From a checkpoint of a small multi-label image tagger: norm layernorm.
Rows from block 9, named by matrix and row number. Rows with one number belong to one attention dimension. Each number is 128 + 32 x the weight over its row's rms, rounded and kept within 0 to 255. All counts start at 0. Numbers have three digits each. After the name is the row's rms in percent of the matrix's.
# v: window attention query, key and value (stacked) (model.blocks.9.attn.qkv.weight, 720x256, the v third), inputs 128-255
# proj: window attention output (model.blocks.9.attn.proj.weight, 256x240, transposed), outputs 128-255
v.124 104:160172080137134142135164142092156188115106147120094190165148153099174086208167114117166127152165111160090165130142136141158102139108124117136123148111143072096122082105127087099146100134130222190126078134179144150119100140140131144089178104099104113128142131175120146114086088106129121128089100132097096158159137148138114114142111182216089137135116112161113094124091105082164106190088
proj.124 112:190144094094121128122113106150120122198124109172156111096094095138130122128100151147162131089046138149118116092145138145130175190208138064108126115182123136164102133174101121125147070122108118066147137095110152119109186135079132133140063118161153099121129137074113139145068131127151139179168147101132143115173145018084119170135152067065166099127114159128152125166205103170155102099159
v.125 114:177093111162134116118125137116090145145111139141070134142129087095104133155164122111169098161146070178175157151156038139127171180122025106106123190193158098076119160076147097118131146062126139155162151136098115138132125153115178093104103105130145155112147192076160123175144172147116134070177101109100103118115119101105132128099126159062115083120089161177105121174095122097114141134131
proj.125 110:130083088127121092093134132164133142115130159189139106120108154107154058097138137151136110130165098069132080069062172140145152123217129170158121074079139110137118087118131101106156104109149164097085160101129160155188168078089127125150101124153093147118109132130123157093148038069065116194125160130130141165134131092171151146138104099190172138138162108129140145108140115101135073122142
v.126 106:102094080102153181130098105094148104098155133147147109095120056139158159136133102149124104100130159136185187168086114210096136103153176119125134135073149134140139167191131120103150087146081073143158141122144121119096105067134075140108068164161088141171221131140126133145167109158100061118164103117080139166169128163052040146098153130137184111125166127097143165143107083127103103130131
proj.126 105:155131136121112104152151146167148179121123139121045131114126145087128131168125080111101081184141159195122100185099134078181147126170095166104119190069070158130095136098129057083129216135099183102140129129153152126167133144103121111081151095101186148079147181066163129163168104107101098148103119091134066139117085125145173118173094129095085144125118136167082187143104122161159091126129
v.127 100:110089090133148107055086127162099196089100100135089104115170156120077143112120194180095075132082118139231139090117117163124121144051082087096176133120166119160199135137126109088169156057139118109147097105123145141105095125106160198131140133190190134145120172087118144183122136165125127120214116135146127125149178140090078110061097097117080142137166143167094162128164122209084140176171
proj.127 105:140204119119123030142114102186124110160172110100078070134116129151134130121145060085118116131132081108160113111146129109148130146136123157162111113122130170116102144088155108152125121089125122130107165168093168184136171111131168097181138141099093105118142129183111131145177100059144158106114099101127132125101162123227157165115092103146142149109078137127123143144119138060070106138169
v.128 094:134141117141129114030130112137143158095145100170085195119174142094170154172152131070081165105120076114162086106099121167152139082146119115161111108140101168134139120108073159146182108125109136083135093159127121201149117129100176161129145161148100127141213117156149137121099107161097121121130088134133103117116139100074131127113153147123104158135139183178128090125109221104120155076072
proj.128 096:146167111082173121137083124100116112116139115118131131091173159163150131109129097144149138120077109142106138071105140159143166111137050096105086141148140113190095156159155083073152126088133125097176153182136157132126109189133105155134127115142081070118070103163113160114126111080177116145173146095156100133134115159121113165120146155144102093140157113084119128090145074148048097121197
v.129 105:149085101114118128114125095099131139085157128099217100175112143131112107145124140132151145176112106071085139149123115125133102094141071059157118162147150105168194135131137119125146074053151121107086126118141088108145151132082136177098068077190155129092097177164134203177111162177154171132159128125126167144087129109109114093189087094151149110145144158119161130140107140129142141126158
proj.129 121:080144147105110116172181129120119169110105091140126129142131134164155102121062119129123152098131062154126112136132106152144098160108097153130122094139196146110155114173154095119101180148130144147135131156068161166201113130171141090168194164108108155119130128123067101139149124088108170116101125147142127076132169139151118155082185142100063082138092216110157119138124110119101106111159
v.130 108:101097064136156129164110088109143129162074155180179114079118078079139109169117126109161142132149083119105140158115144172146093190125107112126094081140185107125079149152154124112111105178112136182137108101172111120101080117092146133144126174102116135106141082186121100079121180175168097120115184109168120093164178090147065143155094163175065175173188110104096132103151106098128114106089
proj.130 105:139193124102077149095123202218117077117102133087121121093162099127122119156115102178090188147054145070142107117139181163121122120128149106096149123138083154142190142103084116133143124096108161128156196184119111075112152131158092123102116083153203136141123156117125169188079136157163107141157102128124134144096153170118125166160147155077168104187122183130142138160105156067132110150126
v.131 095:166145138119120162136155157129097138121149123112167043158097118134156083048209097118113125109162122118135095106088115174127104184148129132104107063109122157170135118160142135156087073151108124092128113107085174123193084111212122083093078146163143159126103131113092138100166166100156096128157124111143103151150055128162147127151171130081122133135119133123129156106131114216119136092149
proj.131 110:173082120107145211132135133119114135118099115160181130130108150090088137187142140165152115188122119118119172187135173117108129117067127176156156174105099109116132109129091141139093199153132127160133157093187103127162123129145117145142160090088104149169189141157175093126128130199099116097105111130091151107159084137082137106163096130141144124119119126154118128157077152070155115111081
v.132 103:152176223115173142105086142157074106124127103136120135114110124172166135180162156111161177096129094183161177126099126088133168061163105129130086196140118105142146141141141117107136069111098127116138052165104159102102086136121091073122147127141141176144117095064076157132181087151130149138101135112079107127080157180083099172158116071082133117102159086160130084137140118100082158154125
proj.132 106:099132088128121128113123105114145142146087164129091179197127151083097142067190087140156124171109148126108150036105160155164140143144131115148115090150162170125148106117101094126092162156174129132173083147133120146161149141118161155130079191108052086122139138155151129181189160084122164181107159108091151167167084094125151126088111149114075088112077128183095114161119079072164099090151
v.133 107:111085075138130138141162084178137147037136165158092113144154179150106116073105054101115131081117123078178146159134114140172165134228159155067117111124084168178177121101125084143102130100155152061130114100058104160135089119135173162129116121117110107062129181147180151089097083112068145135142133149160168092084134104103115127140173115074142113151118132125141170166095144092151116137179
proj.133 103:119090171123113042098099168083147152189168133139124140075128180109099075145112161063173111136176157164124164072172104150110144113137113142131100152133087087151121110130158157121099105123135133161164186183153123060116148145197145084128171160155131126109107163139073126115195121110123162120093095120099113120096099138124179058082153109198076159116156101095090105044167122149139100096114
v.134 108:169152126066105123089097160105153177153119111115156157167094139168164125085234079114120243125109123119118099117105114150162172151140067084121087127122157149192120081144114110130147091096130152101138098064171133121127108157217147136140129129130025113192134141196143171052112104119115079116124128118071132151150115094130119087132158128181109169109151172116198148160130105139167152110153
proj.134 112:128046132099122133186178089130088131180087155149126174115115157109125082185098170139144091187169119100192171156112155119125136104090114174110120177191099109053127121125099121170107161182118101104174198117111102098102160101150110117167116174138125151116181122127097059113180195155162184136119157079145114136107113150120118131073074112106142147130055150166132118160123129099157104090166
v.135 081:105164104131141125081095141123132142147131172080106156100142119170116127157197127087145181099136114076174160127138132085168137087102126095098112108153209124100126071127177181096113077078050132104144216153136158108182122160114167167140070095126082152082147111134057129249182139106149092159178125147125099112091131120133139112139114122151122108101103124109124102112231103125165182119131
proj.135 089:095181144160066092150104128138074183182112150128118130126121141138102103079063141117135131175113088108105075143062116159091153083176102173135155158130127105177104117119108122134147112128198134188134121135101143198123158148096164096146069147097124094139117137122085137103051074019118147151129152102146144114173190094182111113119129151129113095185103163089133147146083169161111131145144
v.136 099:166166135171095094131129155138126093151161158126065136139125107113150153084099144121120159125081140148151138096166108133144148160119152144164120139140090080108174134112112128112104092182108109108089147195101085111106136175132099137103132094116134134147088155119115135108131163080070160114199103174132179131175055147089145131152097087158141138086110111149186083149099141085097099155106
proj.136 108:125089093120172212156132109156134132081079119099154155151069208108159082113102136147172123107135156141106179125145088124117119095104125177074117101131147102086118151140135075157171080112175167091123057107135157101165130069121137126140145177102126083131108140102104099078122126094133095097133147165088066100141168167120127123089160194157198107141162099101137132129159162178117171116133
v.137 109:136153118127149140149229073096129073157124100182161139096134114071144104163166134128115175073102159136171155111167086103117112127145131135156132142155122070212094161167121127112182134127147155074067152177090114095127125162096170137121180110094165102146214061143186112149103181126081136159114155092117151155096095120166074120149156104187108094152155113194121105137133124105115107109110
proj.137 111:111063141116118134160131164145119116092099142150115082197121138137120146097086146122130104088108176111120099145175074162107120096092120120110035144133164114093105141129137141118127102198146085086166179047137146080137147126111096143169141135186071035139158147086132169147118120143144121119153153149114090120147152171094106162170192161120176150149143127136114085190116088097139141115138
v.138 104:174148139108072177113133146163121134113107105125083112154158101142134123111161117061130126129129094119184101094166099112076117055144110171127175151143119092144131155103090065100134147121086169130121143123114136150114117127145128100066071081117148088136106178100085132100176131135067162143189105157128156093103131131113132127102138107096144062123164152165186138094110147136135166116153
proj.138 100:095109161151147041105107132071084135155148164087116097123151163161119091126088105145104100101163132131120177118132135091156137178185127150191118104099124133113161127162161085127103133161158121162154138156134090116175152167103123111187161160080114126150119123148102095126107137112142146136067163127152083167122139102116136100149129113173100135115153091051134137118144107184063137103114
v.139 102:130096097146086201130130112143094130137119162136038070115152117109125170137134169150124088115107166164199217182134108097135155105136131122139125150139102118085113160077117136130109188121067126124130172164149149120136157137126095188081110100099144125150177155092111089161139151102141124169151147126154116077085096113067138214121079154118153136126049151137143112120085127109125152138126
proj.139 103:122102115175185148088087171115110099087114111136138079105118172136143090071079079112146128107151115119075136100094134138138138166125147122105126121095141078178090107158118111110146088148125165098152102119138124149176110107123170094156112124077135101094183154117105148107134081089100079104155126147083137168161156099167148097183140123220112143110207084037076151102204137156075125172138
v.140 091:052121170148123101112041148100080149156153170163106094120136138161115096120093104192174141137102073153084119081153143166159118165135139042158160114122120088157101087136126133136158154158135130163179110119136092142101088150134082097115099170123150149149157125079045157134165140139196179160115089162118178109152167146104157135136125160144151066108086100119130172095171114105124160114106
proj.140 103:159094140080117191126120150215148094158141109063145178116094147093069126165143136155103090115110134100190118081141137122179056140114115186108145085081099196115167124072094061135139143115128138126130167118137124132206173113147143094154151094059183201107132170185144119089119126154062134129134171157135070147118117106095115183154115107130124159136141168117136078161079170123122118134089
v.141 097:132088063103113137142119115139124095110124149101145179156113118102170076118108188153097163109065131088149110138139095151117142114123118105161144127204130154161127129134095159067148146158084109101115166118110100123166157114131120085156099090175128131071093063128181129088108172147138177159132135151102104168108170079117092161118142104128118168169135194141112099117071119118099176109130
proj.141 105:132166136145128114131129201138087142103148130159155137185163158150130142155054051105089166098098116140124164137102186157133125070142093184095126062112148114086065082170168114145098117143138114151154097146153191118108082163102156103116180145122073098180145104201085113124149106122118105138130127095149170067162082139140158160141087134112084152148147134075113135080128102117122135025133
v.142 095:202190095104100143126156152101128115106100111084117039120089075107148145174112141104137158106150122065184137066148131158127169136117092099054138136068107074105148099125203090165133142148131175103170140140067115144118121170146057126144126133103102089150128109151171130114185137137101100140112152101114131097115085137141149087175112168136107127075085160147099125166115177140122107104141
proj.142 099:144112129161144197151104068118066151100124104115116121114097163083113113136168089140113094148135223144143118202072163129138083148114149116151064141081104149105163130105124161132115131133116163100135148163167102148098082090164144144072145173158157163139098142077130111125127167135134141086173112119046137102138166146121155084180110131116198157148161133085160168154133087064176139123091
v.143 100:101122180116193156106077167093126176129120146155163130150075181142123152114122103140061156081075132128106114119151154141144143122147137128137122128120096143156121119119145149158148142103159105130066172087128134126165071147142121133132158152180108180123140115130173096086140119096124106098180124131167122139079156139109137135103174093021161115179162158125141142115145139143106148109122
proj.143 111:086044108168120093099191127148064122151132109118115112117178148131096106162138168152129093191152143097115156173131141123135162098057103142142124123126153096146142159116113131094100156191133140141154130158176150101155181133195100094150213145063077107101178134177114108122189181185061135094110128111116113083139080124112143052149126158180107183111093093117097175138095152113172167104092
v.144 107:148129071091107145110081154183083161074132124154139068107125114119111203106146103114152106060123166148163177085114158109126067125070089103096173164078177124196098200173158132102137132139133177128089187160164094105110154166128146158112100095110135137140149139143132112160155179138088119133184142110130160160103144091105084125120138111131199071146145125154149177140125142118147157083092
proj.144 106:165061084140079093129144135125092114126083115143131152131023150109187134094150172101118133126118132194102131129108173079153098140121157131109217102127126117165132123182134092179153126077161130126162069115133087146125169129109098132073160114134082143085164119153120162071153086163140161140050162106088100097095054176148078081132174087143147157108104094098102141144151154106177170116148
v.145 093:160113140101161117205108123098140123125135131127128100115104118179133131185124167142108107085138107102122132170166137144103137118110119107100137139057222121152173085152159113072137098133131099158182155150086170141094102129139104118139071114069144094222097195133106145160244132079157076104157181108105140112146103125079133164069153173151153141172157131061163154114157109079198093094127
proj.145 099:115153159110107157135136175165102138150155128111217103098121067122146156099158100162148108117073139150187195119059120100066180168120094123206157099129153124099141159130112144195073171157132100109113154103138146169105129149132067119079202139118183138095085112122156116099103119146102114121079088132071103120151154152164149124123114116096124208161169121123089133126184105135115215129154
v.146 103:191166133181118066185210088129059112185062173147104140114075125161128124147096116136165193146085098144160120154130139111122124159135137096098128110147075126155098133165201155127179032118098175142139105129149112155122144149150136068104125103085113148162131111127139155129096134096122159154079107131161132100108114138084139064193147103161094125149044068118104128126114104074112142161151
proj.146 098:110081121074142129176117124099150098085121177151160157137165139156119168140138143112121109174164110100113142142075138140148095149120020173101113173148109165215121137106138117102128195080078147096107105204093071107098179117141134120130112182125095167094161147099134131146124102112172143174151147100138104092136112128092133119078100139139109118108141103096126119137150125175117117148113
v.147 105:142136126183136156122118103142059143155094131167175149127173139119167172089104183125169149153164093137131116137132132129108082129093070149165162121138093121122132150210136125139154077137114094098098132173093159108054146057158103151126095131081174120154151075084174159147138131165171097119062101112146097123182086109144141097153095104122111078125088153160154147101166116070064061088144
proj.147 105:076145126118079127148147205133095119148172193147151075076166126152150125164131067131097117160126133128136133111120140142072133158109124160081129098133095148174132175158086160088160141104092122140087121081082173148152127101121095129136159131107146132048062110109093132156174075117117153088230139114105117122133152101078144132114119104122132178106122106121135172151091138225116128149127
v.148 101:136164178134112122129107053191114151114079129132137111061122149155121120130124149187098138155138085145049103137096189087111099143156169137136105136106080142113158179082150079119092150124144095153131092166174134128116113113121085097081130148116090122099165161163124119146175120142064069123101144091122077082094103133154157069155156099135035127183099155162136095134132135143133090079138
proj.148 104:144109113140154152159135137108186147101115139156073101115117132086164158196098096147155108107105119155147171131098108146111144153134095132167144085126149148137114173168118103094125152196133079135121123088133137102080056070109171150140113118131164186086142061194093152074077086115194188103062131141114160147092160094074124131152101187137170139118109137071122113094136125108100167120090
v.149 104:166137117179155105161114116164197111101141140140139138085062135095110154088171110085129128096042141123087079132141130160129068107167150156103111136132117136176146090137113078147151083150117087136139187152056134182088152094145120143062125132089149159092134085111103088108109151125118152164144085151150142089197139062153108146099164139140157152163145132071113166149122148105060094120125
proj.149 106:153181106125123119134178138143151114125064139111077138069137150153132113160165125132104150152099115149191153084149088135067112134109091107097125130103102098078117137118115150132085128119103120123119172069113141124162177227131137148126127106096102072126153132096120193151168115099124092150155114154065114078132160145133123142173130122187114095082172180155106097105063092143139213048112
v.150 106:160065111124143099110154177135109073144094126166151189195114136129139124175109203125139125076164092124137076124081182057112117149099153105181108152112117085102117157145112112128123095133121092134121062168128108152108146132120147104116140126165089131122121155120098121146119097156077075087058118065102153119088155098158145099115084124187146132126076150153172085137168133109145121086190
proj.150 099:084090147074126125149107155172141137144162130092198106046087137102152162132125063117128097176154153131082140155125149094089134141157099110150191111156220133131120109104057138118126153121120131109125207128119157088155179089177174146144080117052172158139101102164102129097108128104165200138153098047120134087098125120148079148117155062177082129180138105156139193049073105117141118132111
v.151 095:146116127106157091142119128095097092124100127172137140142168169187141135156128039221198175125132135110161109124132155135137089139084083123133105117147157102158123080104134086047170075138103078057136134142074155146175127082128172087135169100138134112121170151159109169124173113102139121079152094095122174195156180145138089031146111114135143115132144144115162150136115105149098140107117
proj.151 089:147130091120071125165132110172110114128197132117130087119121187082130114164148075058187123086117101106089093126096130104143119217134205118107185072136079160144128164171174098153103121071166122147072163125121081042098119193093121149115151116112163104153133166103126111181096093123070119150134173162130167071095131122157078130142126117141107124144045108157115121081184113167126097128147
v.152 095:183099111129131103150144180110153096131157149119208108182114135091156083139096108153066106097158125091125092082174152159125098116125157063198120136089102168093090120066175094102119128154144153157150134149098118120131114146192128143115116135118066061132071098148115103154197111126050165142110126147117058098118110085163165142111130203138152102107151141186142127156144086138132100116135
proj.152 098:110126152130160172138158123112170106171126101135122156090116139084111189100137145084132161143083056082175109136114176070107183067126091124156152118191118040111131124101061151087109075134114117173102201089104148162110151118076148167127134134142136138105163057199120094086084136176138146138143124136119158095101097160146142117121144181157089124087146113124111146099103153167126135162078
v.153 087:092101103110146118114141134135171152154079134171125128122085173096116109156110129121143095177111162113143124143159199098082073101151073140132254069123175159127090114196127150155141133160055120184137127131184160113087130109130152152117139123134091105125125074175207116082131050172137184129126155165124099123129142088132132226162117070124183105109150134195190057115167118097133146135140
proj.153 084:122116126127091101111127158182088106137152140091148138106122087148138201119088099197125122145175117185143086091114066162121200152133131132105123146132133116186107137147076114077133107182148161120127153119099140158106163151066068128134101154138124096146144155142111115100163164131086173144127157141110083140147105169114131085141061223109221130141130143061106146174062139103139133147121
v.154 102:162131101142114172184104144137077116116180136112123118153151168115091081127061083177172132104163159063090123056129131091172173154122052163159149184103167126108193080068194137101120147077096077088119149132163157172135093148149131156177114105070155168109066157095111056141138153126114166122160142161086141075124141084071141085129121092089099097139168171108070178111127118160084094149181
proj.154 105:192122093074119095156155115097130119169164126199120151103153109112164084120144181113089155125086068174141126107164156127151077123103116119143090074112066040171100159153165164157099124142198160134099109056090080071094131080111145128112125140103135133128154093132127148165102094110128130127140118144122129082107153060182114111151114128104161197127120088081152097129176122163170110088097
v.155 097:120174088054076125145149129135143123177115073088088162166099109119141147085168149146145106084161125129142110126140179135082108170136196103164121139053175152092127149124155122119163094174106124098154110156136102056084117112165120122140101136085138136167093114120142151134178218102102131121056131099134146129159138114119103099129178104157121195177096147151142124135085178089118146118185
proj.155 103:105146144134140145065099166126159127142183098134160128071051125128144140102117034078060099069134143150164133083124150089112146137090099100177159124152110132094179150125090170142100114107124119127123182084128126163148117165125134154120145111156165134094112101167145122173114116124187102185090096117087174103096146106079087203105101124160158075178104119150146164116054082150177092138116
v.156 112:170136084135100152170186134112144122144104115142122153142158137138180175083120192090163192143114117174118226146152126126125135113154181119089112152169105077200156151127082136113118163101149162090091153041165128103153215137149122157132053128091125087086089148152105106097112141145111143104107118138164131099146103130121094136168152112100145176163089143118164172118166104096074105130108
proj.156 105:144130163074094091152110112178179105075122146140116124182115154159096142180104141131088112196097145127129176123106059154168085163149114219141100163138168092195090137168102099145196169109184134099165103138172106148113170089163157148096088120155089166116115081083122180119141124107153109173142159086121116163157133094142062117155119119152115107086191069171074069156119114156170098097165
v.157 091:100121092164128091167095103163130187162130081125153150124076133112139107088083172102119131064110167148126116121052078137130110110149116166106112140130179136140171093103107185138075168175116129119125179143136101155081126125149118077120181146095142111135122129074128084100096172144085103143132138209165113097124122125089161161100128136178140162147133090131164151126124127121111140143124
proj.157 088:099148124158108142108176172131156171103134066184070084113139134136138111121145152099128092099119113191208147113113149220066114148123053157110107111109143203074202138172148161158209181094130126094154073132075101104193112119097103082155116149055086145138112129153065130189148136135107146177162093121128113126100110137175159133101131116189098202155140165158112104144036162111105122161159
v.158 115:155107113128139094144170096082114115073084125129164161139160072103156082122094157111128102089077094162156177109187133149156069113025145118085149130141127161119154160125129145086149126120132122208132101093133057143145120118169147175135156075173173107109161153164102167093137127136129179179179141157121189102127104097118138122136124192153119086167116130093125093133133152086164113117149
proj.158 112:114141139182127178145132178160136152118125136171125080070108236122127129146182109182136149151087121146112105107078135174118105134141083125091167122123139137148165079166088120107067157062126096153099116109122123102116136113096110091097122126096147126174137099112124116155077128159139154152105092177078113147147093206123116137153094092111179166120183138093151122159100099203129172112134
v.159 099:080150085126202212097148097116057125149229120081114090153121164158123166126130131080143157148124120107074131138098069113163152109098146130123145123126107131055137111107161146128119164098142130167062095077156113139175167175110176150117109076082149127106124142128163182142056130173196087084133132138140143169123172159131154152108152124094108126066136145165127151128125168132151108131096
proj.159 097:143108164091140093129147148086093099121135113128171176089073134096139154148091156174080118115129068129138056109129125182179105120092182106117104138121106104115107136154169115123108195075155114161144085154113124155138161081144134086109166092154099147139158141131140161172124123148059070131145099115154109130153093111153135141100244154088107101187141153171086102155140131113100100163185
v.160 107:190124123113127100125170108114115104116099130145113164177140194130163067130095108135135135148141105115105133134138170145147147133076124196133124101062142123049127194090107160134160137168189152124166063174130133131103113151143139068174196158100144097115161141154166115072117126167133117117080091144148124123106133157177092072140150176165161068129108126189138064104060155069166129152100
proj.160 110:123118079192110123166112133133102096092169189099193113158134109085077092164115114149170210083200112110126137175166146156105111039076108077090082118204137162162084099114146186116097097118057141133157156143180181160114174106115133123157075111149143185122109098184170075140119103121132146161147183123131168180134090123146094142088123147111067164121148150097157151197089121160127136123096
v.161 108:144170127133114083111104120120145113125076136082117134101181073064161144078124160204103099120091190138074147100126100184153109123148158113210124094088119153132077174111173135110088166151147071121125106157171106053133098132102111188126115153118096086080178185096166121107157104108096148115119163125194145156097113151129132141153121050154118072118145151153095208142146146130101130137100
proj.161 110:096141084157102146036122136119146106146142114192116093195146093102124216115041101166077105128135088112094102208160137088127075162148126140120164129135110134146181106132127096163211117131102131145084136070131167145080118141116144086123090143112155148120118116088131156192117105130152111105061151135170107101130053125093061096138078115120189179120125161110182085156141130139157082106130
v.162 109:075112121091148145123155146110171170141119168081174118117167083158109162207116114099097068151113121128136102117105094138145091164117117130169082150182171075133096139146169099128131143012081132094128112082096120125173133146119155124146150098155136163081127112103135132072157155096169074140173155120092150178155131119187067143117133180140152144154160119081124158167116127141198109135072
proj.162 116:134071146132090171106129103135124180149176125107146100149130117095095173116167155115180147133122181140080083127134157109128141118186133103148171152123078154120144093110110160118065097156119143155138138169121175148161125122092104106158142141154153095154076196145209116088132102185098173089136148111156122175116148154151161095152119094129154152111151167164132115075123098106092143146118
v.163 118:127107118104154145132124151126099114107117107139181103128121102140110105144123159158119160110167100132163144096122084159101159119094103094134184122195146110093101117177158110100155146094110114123140116087165142140179135143124079185137138082171170117130141218115122152110206102103198114137087193103118194138123152165084091141148087091106107098087125123091151111115141075138194170118150
proj.163 118:120136142134140181121108161162056120140245147127187113154164196212095121082119056129142104185144141112139132147121100077076184112146107128129176101098120151161117115104096160144113151081130155127139141115072137113093142099133069087122195156124169132099125120136122073131112134128084152086117147171109114114143170135114144105120112079108139160117127128107088108114212179176092143173166
v.164 104:150110148094101090136214103180044103165105087084099109087134151146176061125070136063203160140112100061054174129160102086162126141110129170136066122100133086171132135111145117132123134072194132109112042154136106126160175105126080160137168139108105088133108131082147158095071111167154125090108207159125131112153177064170117115119124101139163154147066155146138097154145107117160153178159
proj.164 104:153148079106151146138119146218161091125194178068127080083158156110076182164141094176096121166127122120186082148126143176117154113153117102116093094144138149131115101102066091132132149104119119151154121160223133081168177073158130118075061123083132110120163102075152148186146095139078113164202131127147198116138134134166085164121127082111140082126142128189168098108089145088102088123077
v.165 107:142113123097098188099122167107109080139098072158144089162050108124143116139135111114100169077100150101105151210073121129120119147136152051086082131094066094139130109077163104141187098100106156120115131133190179148178123144163175144081113149127109087153149146175169134159150122146164090126070145138167127096054134106101127167144120101140112116101101157100130133106098126158126093133110
proj.165 100:123139150094139169137125123117155112152054136146161134097106135153121134077125125085128121104118106095099158120036133139114137152138137133200170133119128131141103143117092112164085217127112121166146090104092084103096112114137151074070171188112084128073161144067078106084084117092192167162107130119124131104135113170084141139081177216161075128159144087161093123155155142112140105165089
v.166 100:115196152177155194102155117090090090138175147097108115135138152133106096135137161146117173202126133127086102169103169160059130138156115151092115147097163210096102126139172098128129121081128136142129063115130132116124161069114071107082067143048100114147167144203167226160102124158110106121100119078166100188120123142152076125237137119087086137170155122133132136093137131141142070116170
proj.166 106:163110079117129151144083133080162122102156172123119153122097169140170154132090066181116112105126085104174120084120069080160146179089098103120127137142097111157122166125153107057119143142112071138122138119128129120090090085155131121133123128205121131129163161114167145136089100126130156139074114123128174159218157130125150103115164118108136102143074142131076136170156161120120143132083
v.167 093:103142123136191098099102149138107137160162138134145075051099111192186027168191074150156134125142098123154097103198122076126172092064109141092158103116106145144120114099121146143134160078091110140096128086125142147172156102187134049089100089137131147160128116083148156084164128147120180163115176122103121164098133203129137112131093141133073165090103135087135132161101103093143186134105
proj.167 091:172103157141106140139089051099139125135133083109136158148131188155121148108138176092118183138166104120136113159101118158102138117159111117129124156092101129131136137136164100108112188143158087127118100197151123170076111150119187156095141137133079158110122115104168088082109128118091157159151156196103174144153170083133181094136116117145117106154078077144088098110089111148100112130106
v.168 095:135122121098136134133177165155082103133171102089161120116107149172118145118107136139047120103144191124082113143166128076107098130122139141095055036134107115169063127090106107153174163164116124167133123149133147161131134138101116104102165144098167164187134074108156117185169156081116131137106143153176094093071098129192096087093137085081186113138094119210072174129103153146118148175128
proj.168 096:121191106117140116132162144139189070105067216131076129187184159125141132128084122105128119177112119107106055166110131137143086112074083136100136191152106148138124127143104175144131129125121144135136114135138143062135095196101148130144142130118123135114156144104100150096114139137126092119096210125115111156180149151099080160104189187113121125229114114111138101119169146106136104125067
v.169 103:132149129089097140179185135085118069127140153161152073185130124100107149141136146078085147034083116093143113053116138084117065138086093085126182121068119112110142147155139087136082135116146120143139140145111082085152114132083161112120168068148137104098051117122124087075165157153086163181134122129146166127162119131093126184111145179109169087131164138174112127155147157203148138119130
proj.169 102:120086125135121115096127110126184111165153062137112117119112131122165118120119118081138092160104151162122088138091114132169066099130059105101109167085100071124127156157075129094160155144129134119118136147156182066105214110060101138080108129096159082129136125200150190154084117147112141123110100146076095105065203149134099141160165071143197169090168088124095093088111106046154095064177
v.170 099:119128144104227155085084134197110072104076135115186091074148135188109085193131151128103093114121129133107074074145151141148130183134089144140031153084146137110187079068103073166048137098087101111113122159096101126112098135133072132078134118159115184128177154067145172100146127133131112105123121118084160179118109091151126147109175168137079102134140106070160113123188122198140162102121
proj.170 092:159134136092099097114141153107115162112118090080092154147118111085142132124123066098153137118134127140144163149120119146085111108146135081131141122098138114082139156110105143171155109107116110206171115102162114100110101200136125155142104085091188146157172155157158110149088102154139124110134114106141140159102182105116080163202119073095109164182122143227132113105144137076067140125106
v.171 099:102120171131149105126106158060169164116056157147067166125148131062141113130102141090112142197127135143087130149139125173140113103170130137172074119147045162155157123136132087175069099134153135122113127123112099130144137114114169085134105179165042106109174156204155105184163090169147120163165115111137136136107138082089129146194123129121116152096140133076157120144200119119138127088145
proj.171 099:104159109149175121158098082140124101154121146146071112142145115135167178142159154185162153085121117175117144103118143160079166128158076138133107126093139147145114129160118088132161110165084076163168202102128152123175136146121120124108132172173097068168127103097119138108094129100119108135136156098169141175122052201125135097123149135191141101161118142095085135115139146119069150180162
v.172 103:115163117187123165144101146099151116117157181182147126118149201086115125078133114120154139153070222115114134149119114102095156115147148168131141126148101155097123091119157066159092088150124118164134124149132173155129081062046120161099069132141115083184149111161108125174101068137131125164183094137121108091139162108101143211113146126109155110115136109154140111151144119105148152090127
proj.172 109:121148124140120084140131162107103094109087127128165158157147167113076110070125197146174079143103141113177115095159085122129173125100063099087093137083117120155091128111127128135156164144139165132132167121123156126140111150147151132112127118156076099168130110102059155121136136110133116109064147142155158108162093176135113105131154129121126095130130137119120123129165140095157155168114
v.173 112:123141130108120140069171139095165182114108152172146120101134119085147204157156134126175158162073116093077113152142079087158134113128135128165115121141088036189075100132095106103139120091182115139145131112172116135191109120128161146133137124086121135131147164135188119135117107141167113123082089128152093136093119173137092108100150062150082127188136106139121120102081137083090102130122
proj.173 111:101155092106091085144075094143147134106161184136129128170147101089096170090066104167152060091125187146117081177152069155100070124131179104147185103138130182170152073119159140160113178130155114112138060189132120069079082194155189075128132099142143144066077164078155119143134109163170119122101197133120143106147138125102141104137134173145157130169144150196120094110145118138126100125098
v.174 111:107133154153141119111086130164111133116107155117118122208134163121141098076100155164105105078124197136097155071165120122168106116076143156149068102157206132121055144074183127124145255112115172093105101148123115167147140122152188149183166147117088163141097153109175153124172138087143157135134124122113132149090110087166141061128107155116097115076120190149141175114064146143134191140088
proj.174 102:130191153103085176134154115149124080127186098166118107195089174115155179191105117135145157115157074170105024161128185131193070172098155140157150153166077103107116126150133147133148037103095102108136108134144098092130134109123140138189114122047130093154149091140137137164103149135117129102107127114165161136138114114123109089124106116157118099181162135089177062144129147137106103097155
v.175 114:157148137092124126104146139118101136054142123084131092067122152130137132127116120191148112127178114082051162120133150134099099111173079140133079154121146149147159169134138071115092144165082109159112143172145162167131129065130063127146145187174092121150179156151116131173138048125104131117175129154129100149109116116100109138140143091138175079150129165106122131084121101139104105119149
proj.175 116:135120101163139163111112102171133125114000119167093135157172117148169151090119110102108160160104155136140151114161168102161132112181124127128173124123093092118123114076089142141149094081134157176123113064171076137134104141096167119143164161075131154164179179100092077062133110079111166106091183116156146083144088145094092136122174181085144188107081073116155126150140134113135143075055
v.176 105:121160140111136114127137095132115069059051113149187103168162157147116145105146109088152142131106107134153052142175101085166150129131112117183121068110082138124106091087103113128121116166109143107112088153098111156176135139109152105090166128090086117142159142138101115088128170094099160170068142134116170171160151161149168141134156056135092130072143101179138167145110130114173178169133
proj.176 102:120110136154113130120165118130110117145104053078114098112130137105059118137162173119103173095152109106080165131063187120131175088088134076128132171156148123126143063127169135107157216080120095089142097145106141044092112179132150154104112112159138138117121145175163140126077170195169116137141164149132121123071171147069123143139142126119089133185135119175064164096137150092123078148129